{"model": "image classifier", "dataset": "rendered scenes of toy objects such as cars, trees, mugs and chairs", "train_examples": 48750, "image_size": 32, "crop_scale_min": 0.8, "horizontal_flip": false, "color_jitter": 0.1, "targets": ["largest object"], "num_classes": 30, "arch": "vit", "norm": "layernorm", "norm_position": "pre", "activation": "star_relu", "mlp_ratio": 3, "head_dim": 48, "fused_qkv": false, "bias": "none", "qk_norm": true, "parallel_block": false, "inner_norm": false, "drop_path": 0.05, "patch_size": [4, 4], "conv_stem": false, "layers": 12, "width": 256, "positions": "learned", "pooling": "mean", "label_smoothing": 0.05, "loss": "cross_entropy", "head_dropout": 0.1, "init": "torch_default", "residual_init": "zero_last", "optimizer": "adamw", "lr": 0.00095, "beta1": 0.9, "beta2": 0.999, "eps": 1e-10, "grad_clip": 1.0, "l1_shrink": 0.003, "steps": 28500, "batch_size": 256, "epochs": 149.7, "lr_schedule": "wsd", "decay_fraction": 0.3, "final_lr_fraction": 0, "warmup_steps": 1420, "weight_decay": 0.0}
Rows from block 7 of a small image classifier, named by matrix and row number. Rows with one number belong to one neuron. Each number is 500 + 50 x the weight over its row's rms, rounded and kept within 0 to 999. All counts start at 0. Numbers have three digits each.
After each neuron's rows are labels from the 100 images, of 14848, where the neuron reaches its highest value: "strongest on" is what is common among them. Only what is clearly more common there than usual is listed. The data: rendered scenes of toy objects such as cars, trees, mugs and chairs. In brackets: how many of the 100.
# fc1: MLP up (model.blocks.7.mlp.fc1.weight, 768x256), inputs 0-127
# fc2: MLP down (model.blocks.7.mlp.fc2.weight, 256x768, transposed), outputs 0-127

fc1.263:483496528440559497513483571474493483481592443588412366558490505444492431462469369500469491501525501574502496528501539520503466437513591505509497499496490522394469521507488588538483449445412503571519460596378464502553406536508336486402501481425604443557501538410494537509502489516510501487557500501469550450522454492508591510537500453502505510490540596435451454549482488452512477468488
fc2.263:535525486476466515496551549572535448495484439499501504540481514502495491517498551617498584475426388504479501518508479458513475551497557429595510459498500534452370520594487468476376498525506543508516520444460500478583426418490524470450446496574575503489593436601559517479596518453485443367562514500596534482572480494521496533625549613600503468490591490501490414437496548404562493460411
strongest on: white object (51); its colour: white (46); bottle (32)

fc1.413:500519599503500565525453554536498500499448620507527450517510492577494483578508504549505606504502474446447472512449518496555409472498485567395500580445412497519406600478502419479549493511505470505484464509477434494516479504495407556571450501518619539482536510476500381406536483511515480454517372506563450493471422499525507568487518474516539505519468476508490507540565440513647509517604
fc2.413:481529456641558500499488481444490473497440568439552574372492465408510507459515533483525495490497534451446503491637444588475486503579432541541421488555486421431503473531447505543507468532515429503461527489537559579580513500481498531481379499447441489472481528496551494528589535610436394403425409402504522512531585441475541441503527423543477432506505507493480448455427587516495508519534
strongest on: table (47); largest object: table (41)

fc1.151:654387499490454508630522507459436491500432520496607452527578520524503555572468364604531549479481521484483555491313460544481359612459591541545568478502461517518545577463509504415525487509564462475537506493496504488512534508455441459498472499549475607484556510547507510468561432509452550423475445480497429507511501366540468530496493507496509570521507453512467613614539449541589518557482
fc2.151:513448500437497524501478397571506444508599501502523449564585501460462429497460585419498459535475523626501498505541480512449525497500453559503506447501471450549496465527503517567485490485448494500490480565500497463559507596511402511577463454497448542488483382491504596508533554357548498499481532387462524397507515535542362455500551617617499348500535502465486480471501504525415481510570
strongest on: airplane (32); largest object: airplane (28); rocket (27); candle (27)

fc1.160:562446495416510544601558547522451476502503499504498384497496583502457418481461435551506423493448508549460499559287495548515348498487594483474546544503512470495492574491446587443505519468546538503532349485502566426499488579493510504489513497548512505509505502505497506464430479544525629536431544500483466484467439498518509662521445502390634686500525462540419559498575491501471490469577
fc2.160:603451460503415498502553475482544496524500433448546546502499585501491436561469646500501394516491499568520428508603438483454486591539518531462498505508509367511569442519450511537595492563536459403489450435537544525603582498485483503429562524520486501434515539482492500562586505458385405502497507474436503537489570504489506361485468568552405420505526411543518483472377498505500507476536
strongest on: airplane (37); largest object: airplane (32)

fc1.502:525466495462499669503496495468454484499461629464498447490523621401528514466481364448456490486482549517356502489508448509547356513544365514379511512556494427500446464536560496499507559505616516508512536552501500464549432586518411544470432515529420498483475438603421536512550521491503544528387503537410536510513507413499493498505420506545510497491499537496499570540500506420527508473476
fc2.502:500445462539551521495550676535519493464537505537450423599469574437418530441405529490453499425460438612500451488517498519543543528506530459422560495453483576539509479552516567522507555488478547585498451581575497511454482491500362439460526476480508546461549570503502540546414501430494513551589583532457490499504499519564518482562464489447533535384529520459488448527513501567579498500448
strongest on: light from behind the camera (57); orange object (43); yellow object (42); its colour: yellow (36)

fc1.200:454514523436511446527508458495551567566540486517549506427503577476558524477513426566556422586427495492448476557458574520491478499455475481458520519503559461499507625465665489466506533443521498500473503568465467534496450588453483473492443498439476534529508461497498498338436513601518648514498470556461474491496501510529562522492508448478544489553520425431472500561456510455595521534548
fc2.200:473487541571521489498484512672391433483405510486482498484436358559511555559489515528504568526546504419493494415611519478510547466637491510530579498501488479397499423521502456437499468541548527511551526532527494491503515391433553572534492616510492521486589530524516443501503588500515490519446492477537628568575581411569528358476496537490458431521452447510499500562521476435491582501454
strongest on: light from behind the scene (73)

fc1.274:526436442493587530598457538470517611508548519507513484570491599524533517513618426455550501500458587480478352431515449545480511471482416513490492454482373404499523492533589462488567546462479454521519509568499506549557493531394506410477447483463490523450542449487519503451450519556463482508502488562511490496538549477471630495525492461498531479587448549448557438523422561442479508656499
fc2.274:382495493481458540502390499493502466455516487553534404537504604511534450533549381498314449580566534531412450596493493474573510505569554560486487506564487506516475414489424553469515518504507497475468557619466519346460419499470477499428546505451626435557562480541401456501506568566546525585446468395483557501458464524493514450432435480501502529453542538444514514476492514465432605447520
strongest on: light from behind the scene (72); ladder (37); candle (26)

fc1.572:561595498472439611505490555470491374511502492556526552514472521582495458542583414493522498613389472481486417540520540547496500442476543500527549458513594575511455686470589497390505498491557477487457464488481507472509457511432473465499431496438459557521433394489471375459525457462478510506473504497519387503534453434494531513519439497461538609574499509411445510505620490558437488522492
fc2.572:490437521511508447451484473524512567371440521440494499546540481425577595501464635490490529482509458437523642468361504532462472452493510441471560417475476491501544502497460534506462582507531550466547550497591559482543447506545480500591516556568500542461498563571470633501514440524542520497498490560548492499492505493536466470470472552530494496517499483584482468501569557502645509501477
strongest on: rocket (58); largest object: rocket (56)

fc1.15:540575480527517485607500526501504597506506519585515440507462507517484521462598500552577467553406421380400395510499549597519504489523562496514471505412505489492478676561503449481529441431511481542507423519431410498515473431517506452520553480417589538501507504436519396491555493550466594340556548500486455541461484425503471520462535499467500485624500469475564478526477489511507478562459
fc2.15:471566490519459577558498466538445561557422534529492502526539518594504427472529499468515433523490570467472521445500512425553486536610473450460461623461546454454606455498540408477531523514498425470491411535543482454523476487495499465511458616472518502440508538593404490446463537499528491531570531448494606535431500457562478400425485512494477504567541446513519549501392515433510482521512
strongest on: white object (41); its colour: white (28)

fc1.177:577470513449520522500489514474578505500538519477583482552460491508463499533487470507548480497551491486501407542527457501491358434476481509493420490494507582454477635570531515501618450508498523460458454490416591482613417593423490512580481466447518500486449401528489506501486442507458592383487588500465417521607487462580515513383483443471513494537473481431551569502575569433549469518494
fc2.177:528422508423503570499594395498601517484535512465536497505588517497568546486509526457540518463482541528530509501425532432509437501508498390341473472471619505511534506607492477478526623493539507460461515494500601493513473492497483483473424480561536506508376491509465532502518481502541475555507464512570515495428484508486525527559494513454589511431553515470525550504458522434498637505363
strongest on: airplane (38)

fc1.637:502552420455548468508515504544501555437553476484491463472505626504517596476511425487497502490483396456496491515499489538608432468573548505466486502505459559350476565525437582504470516471464562513527498497410490552504500548521451502454500498423472509500486502448469510494469524533549549480424614502515453498599521513508555603485482490496495556515463498515525530380437512503527480479509
fc2.637:477527441431517493451470483528448486536473483548490427493470472454512438478474500550528560514540492499419487503503502524393517506461486551506465594479676602465518617515367454485369446426475504403455542483505434479522452459501574431521479521519502568616553423518497501494506481493529520421584503520483515442496502533480489528480466570510514494603506518534477579478545504485456508504486
strongest on: white object (62); its colour: white (40); trophy (29)

fc1.422:504458471488550497526483457517476452578576528532521533485497528624516401555462391472569463564492491511476464517505524484602431434405500521491438524547500483554466503501504461503527491509497517499471502557462559496465441480463496482572457372479567518500430483530474408484411509523494501499528485490549518522607477507501524503497517463411481515505442501470569541513453521454493464506532
fc2.422:475537498450449500461508455523515448528479493499603573504500515416493605502489509355459511524460455489597613529501490518498548546499499411563628508444502544549491474509537454642483516555510397503533563529491493493488558502519524507446392469506449509505496483499401563390488546482568499550401485583560510489550427583448421517614499535586485512374487384459428484510462507508501468479410
strongest on: light from behind the scene (70)

fc1.16:612470490558466604506504460500497467468528471599522489586512536554503354486612459501482438588496585486411454448496528495503471446539452366487468467516458500499482487491553483493558498398513464438443478471322437495512504459552438534427539513427489457489444481515515445444543490488499472477514620503489595578553513477483502491513538505497523536546448588447485519450506467457480543559438
fc2.16:460460484499528434549522517559500490499489412569479396526514530481419475505526532488466484452512489396380355484549495493500520505582572562544504520456474532486471549626496534474560393550496459471350446534485495446507488386501474467452568489473505513462509513509490531501554510560475544471503591390375554504421495397418479435387478543562500512506633472502566498456488518522569432564496
strongest on: light from behind the camera (54)

fc1.47:501500559504504506496568553478513605450499489534514517488480479572479428494519583451578496451463452445512517493502468493515528520535431452519476511410527589541474496451489403439553462395550498541607492481503438642435444596398533508569379492484536490498499503545524514440435420503498462532498494551495500482487519478517474494487494496590497497596475497492452600498599445519464437520493
fc2.47:555428478570520407533529478482504534510461564440451470473602454403543570441551497560517465451522466474489639498529500503472508461450498508470554490526503487601587495477428536467447483507479524485502500493520555510506437491559323514551461519487453497511501495493540666560533667497392484484499452569439482469493450456550500494507488485435526496526502481579450519506501529491631666528514
strongest on: rocket (56); largest object: rocket (53)

fc1.717:501452604394558544500448488588485585461499463447592479549530590577536504501499506521488509454506408535496496491333426588472499535487506436539489458470487554381520516494502472448623502554522582463551524487389440541488499525417497515493503435483546525527537460571467494509460513425513514517468489504562469541523483494541563503557494516594454464504537545499609500515488515482546415536500
fc2.717:413553512463480589499392508461633476517501482636507463522499479504357503547518403465444506552524509474535539584455516504541497519442533562518524585604441555513548490450535520571516457510543423535438487490394503518438485505439498454396513537480522500511540459477419526364541561484462475492452395411466513525448493508412397508567439510525442568453514512551485576548503607434457501456526
strongest on: light from behind the camera (57); bottle (44); largest object: bottle (39)

fc1.440:518457442568474600622514495470501487499442499656556518496640482500513558386498498474540581499470482489512530466503572519498520526475541494503578512445454509467601489429493514558497448532500435532427510530500500599529618552497416562446476468400394519580585457506519458477500457391478481493504493513598502481491494497589480487441493422564475466492498516405502514547467509503588460489537
fc2.440:452655500532487486498419540517507503410462429515434470505371534506444493583500514495414622434497351583510459498493471556531524530489552460515468419499525503522514476607519499493416596472500496534498578518507572381505498469545510481368515443500614499479526485536546553439489488482496517470546506469551487507493459511524492543428491567504533579543497572508586499497551654474459514542515
strongest on: table (96); largest object: table (87)

fc1.460:450401511575516454519425492515504540546472529529499528452504407601514515515510481606583549502645541479472499464508447637482516461430388509506451504478504579510466544493488448524565485395476548538457506540413537525504504598419483587528460484425485510460515466490535479408503390501571415491572458537481526477496504481481607554459544463487511486604498583440496553511478516395493601562559
fc2.460:465484526477495423408516382497511538470513481494472500528486487440536469500513529496443492486476514376555495554523528500509489505534498479388549470525499520545502507648435485502566409487480508470652530514489468491521402518454463485512459492509504500507515577664342541517495529597507515579511520455500493535489484494519576456539537495454474600398542447421438515555595485424465543487443
strongest on: table (32)

fc1.664:505499502453461425471411515440450487523505578497481486462485472660503403516496372456493552475503520502500529595499510562523449475493454498527560536500555469514427669399570523503530540517388605487430509487445427471468463503514498442469537491485504441453501506475536499443457502478516517403508494491483472469513489522555528511553504516524507485509460524501505533455533494473518475569495
fc2.664:553505511523496565494505538426432579569379518462548584438489483413529458494458469510485506471502537479431454451484452437472483485527435540457540544578399399581548476508497543560419414500511417463404497505626533449419469469582524622484485474442487427542476475571466524458554483526509484514494588557486520416520480500338479436445517519504620550452505523501398566467486535554506488568548
strongest on: white object (35)

fc1.426:597522499436493501619557550492473574441551508512537384516536501459554522497565482475474516504466461444510483546493513537512389432466491508495516533508506525384502506509479594499496483515437531561551446545396485558435490551486390531499419500446484521560500498407513516499508516471558494442448534500570515533567508517568539559464449475500505546492606519427456551378516504495586498490464
fc2.426:392555513544425535486500517457568490520509448512503531468521455497525510532445534545520614451444519470517521509508580426401529544522447477474507432488548416578475510514508439424412543495651563545501509476566544434507391446505585483516479518492514495486592500528539519517549525495479384497522448480534496439526564543496496437537486531537458401473537517451524418552474536472523593476525
strongest on: white object (35); hammer (31)

fc1.267:491419497508499540514463534466411494518483495498492485444574488517555508482449408489539522473510515376489491560501500509601457498551483558428576604435486534508498604515496549489471511526525508510462454540418373489559505515510388562677536558435415486512483498521566497429502543551553503420540514494486482653517494439489509503495490496574493489488489470479471540494460422513566542495482
fc2.267:513516485558471592561583429419501490488495518455569547503507529526546544494505554547517508505433441500509518479486478527454482544498464536546480483475461483544530365465639518501509562509607417515413507422573526494480504500472531474498502500513499511475494475493501377545520418466512447543498504514563505537483500494460487462453506498440532519503543573497501551488498481443495637504451
strongest on: table (86); largest object: table (79)